{
  "train_examples": 39062,
  "encoder_widths": [96, 192],
  "decoder_activation": "leaky_relu",
  "decoder_blocks_per_level": 1,
  "decoder_block": "basic",
  "beta1": 0.95,
  "weight_decay": 0.4
}
Rows from block 0 of the decoder of a small spectrogram VAE, named by matrix and row number. Rows with one number belong to one channel. Each number is 200 + 20 x the weight over its row's rms, rounded and kept within 0 to 999. All counts start at 0.
After each channel's rows are labels from the 100 clips, of 14976, where the channel reaches its highest value: "peak on" is the class under the peak; "responds to" is what is common among them. Only what is clearly more common there than usual is listed. The data: babble in 24 made-up languages, each with its own sounds, syllables and stress or tones, from a formant synthesiser. In brackets: how many of the 100.
# convs0: first 3x3 conv (decoder.mid.0.convs.0.weight, 192x192x3x3, standardized in use, each kernel summed), inputs 96-191
# convs1: second 3x3 conv (decoder.mid.0.convs.1.weight, 192x192x3x3, standardized in use, transposed, each kernel summed), outputs 96-191

convs0.161,215,211,170,218,205,176,226,187,201,199,169,193,211,202,216,192,205,165,210,186,237,177,207,186,205,187,215,209,204,214,178,179,185,219,188,196,212,169,225,205,198,197,208,192,208,237,209,183,226,186,167,198,200,202,248,187,193,193,202,182,178,198,168,184,226,213,224,185,212,200,209,206,227,161,234,204,172,223,165,165,191,209,219,171,171,217,192,187,197,232,216,202,182,186,212,206
convs1.161,209,190,241,243,194,192,219,198,226,200,183,181,221,207,189,213,181,211,210,194,225,222,240,192,192,184,210,158,169,196,219,195,225,173,221,199,198,190,150,201,230,196,155,201,211,218,167,221,203,202,204,203,197,192,186,204,231,214,201,187,189,226,190,181,187,178,190,178,250,209,227,219,187,165,194,206,198,191,206,192,200,213,190,212,194,205,209,169,188,191,199,174,214,201,203,236
peak on: /t˭/ (39); /t/ (27)
responds to: /t˭/ (50); /t/ (36)

convs0.178,235,165,196,160,201,186,210,218,165,203,180,235,187,188,226,194,230,189,205,165,226,215,186,216,245,177,206,198,215,200,223,166,196,199,189,211,208,221,231,207,191,201,188,250,200,212,227,198,162,204,182,187,201,217,194,199,219,196,218,193,183,170,186,215,191,200,216,199,203,203,196,196,201,206,207,162,205,160,202,198,219,197,181,224,246,198,183,221,188,169,216,197,212,195,166,205
convs1.178,204,237,219,230,195,196,210,210,211,211,215,189,216,223,236,202,257,221,189,210,210,220,230,216,211,175,197,202,236,186,238,183,198,206,199,190,219,224,218,218,228,238,193,193,196,219,190,215,179,186,200,241,206,197,206,227,211,204,226,185,230,225,217,216,222,209,216,201,203,205,169,175,207,207,184,183,234,188,205,216,193,203,225,211,200,201,196,224,233,217,186,268,218,194,203,195
peak on: silence (93)
responds to: pink noise (55)

convs0.149,197,213,187,207,237,209,179,194,188,220,258,240,230,189,194,210,187,184,178,207,180,221,193,223,197,211,200,203,217,203,188,195,178,196,181,226,168,229,199,203,205,198,211,229,221,197,200,201,229,192,217,206,167,209,218,201,196,227,203,213,184,211,243,201,247,199,182,215,187,214,187,207,233,185,180,211,188,236,178,195,213,205,205,189,217,252,198,218,209,224,178,170,186,189,219,175
convs1.149,207,201,196,186,196,191,210,196,209,188,164,182,225,205,177,218,212,198,195,177,211,219,215,253,198,209,176,144,193,205,203,203,222,225,219,225,230,210,171,201,158,185,187,230,194,187,188,218,185,172,198,207,200,163,184,190,195,181,196,203,210,209,178,217,190,223,197,191,208,219,199,194,182,209,182,221,203,202,188,211,172,200,230,194,197,182,203,197,199,175,202,204,218,193,174,241
peak on: /y/ (32)
responds to: voice: child-like voice (84); /y/ (41)

convs0.57,169,194,176,231,190,182,204,204,213,267,192,213,225,221,170,192,216,211,193,191,223,186,189,219,200,199,182,176,211,206,211,219,187,207,176,217,162,239,182,173,207,211,213,192,164,196,198,192,216,214,208,238,175,174,203,196,218,191,178,173,204,196,183,203,193,167,187,217,172,212,209,191,200,170,182,213,211,207,188,200,167,206,195,147,199,178,171,220,207,242,177,192,238,169,216,189
convs1.57,188,202,201,213,189,233,207,210,173,211,209,198,195,182,207,199,216,197,207,186,218,171,203,187,193,230,207,210,199,199,201,199,198,203,182,213,246,191,213,226,201,178,227,217,206,174,254,182,237,176,197,237,222,202,172,204,193,190,181,194,204,172,216,183,164,222,209,216,206,225,216,207,210,217,218,192,200,199,209,194,200,236,244,226,225,200,207,222,173,187,204,166,175,236,202,199
peak on: silence (60)
responds to: reverberation (75); mains hum (70)

convs0.97,201,201,207,208,207,206,192,192,206,231,236,212,211,220,165,196,189,215,189,176,212,191,185,178,182,203,222,214,199,210,204,212,210,195,175,224,246,193,232,221,194,207,177,209,224,213,171,181,191,181,221,179,216,229,193,216,200,177,204,216,201,231,196,194,224,212,184,193,216,222,188,201,202,234,207,184,193,213,191,207,208,227,207,215,241,189,184,218,208,202,206,185,227,200,186,179
convs1.97,221,205,213,216,203,196,203,195,192,216,175,235,191,187,173,202,214,164,225,176,191,205,220,220,189,205,190,227,172,226,196,197,202,214,211,224,170,201,177,195,184,165,187,202,178,225,201,211,213,173,206,198,179,212,216,229,192,177,201,177,194,179,159,187,190,210,190,173,211,186,205,210,180,202,203,181,186,189,192,219,180,235,202,220,202,219,223,227,199,177,208,175,186,153,201,217
peak on: silence (65)
responds to: quiet level (59)

convs0.153,205,201,218,202,207,199,217,193,167,210,188,183,195,206,181,211,228,235,203,202,205,228,234,181,174,190,198,188,212,188,222,222,226,224,200,213,192,209,202,197,222,170,192,245,218,191,217,202,235,178,221,208,217,234,225,162,207,175,219,229,187,188,195,208,200,204,173,163,179,200,199,205,197,223,219,173,218,215,223,207,185,211,232,203,200,199,198,190,257,185,200,198,179,230,218,204
convs1.153,216,196,221,197,176,198,210,237,209,181,216,191,214,162,202,148,187,214,186,187,186,179,204,195,183,214,229,204,219,185,174,229,200,184,202,167,210,244,257,188,198,205,175,208,205,187,210,172,179,214,203,227,203,192,157,201,211,190,227,178,202,169,213,202,176,202,177,178,238,203,191,205,219,210,225,213,150,192,193,192,201,209,204,214,221,206,174,190,159,224,205,207,195,217,214,217
peak on: silence (65)
responds to: reverberation (77); voice: deep voice (77)

convs0.117,201,231,197,177,235,189,184,210,219,215,192,181,205,213,214,149,226,221,208,204,200,192,234,209,204,172,198,176,224,174,183,179,231,190,203,191,189,170,233,231,187,219,195,208,216,162,210,223,172,212,190,181,195,187,191,201,205,199,211,198,204,221,197,206,228,190,184,160,175,184,202,229,188,182,190,169,189,185,206,225,208,214,187,188,228,203,186,187,236,185,207,208,210,165,209,193
convs1.117,193,190,204,184,211,174,203,221,178,203,215,172,225,200,196,218,188,219,186,190,201,211,170,204,205,207,236,215,210,184,186,199,217,202,215,212,208,196,213,185,221,172,166,203,207,178,179,169,192,199,228,275,213,179,192,181,191,206,171,205,180,234,199,221,198,188,217,198,206,200,170,181,224,244,196,219,172,200,190,192,231,226,187,227,195,192,174,201,177,191,186,215,201,188,202,212
peak on: /ts/ (26)
responds to: /ts/ (39)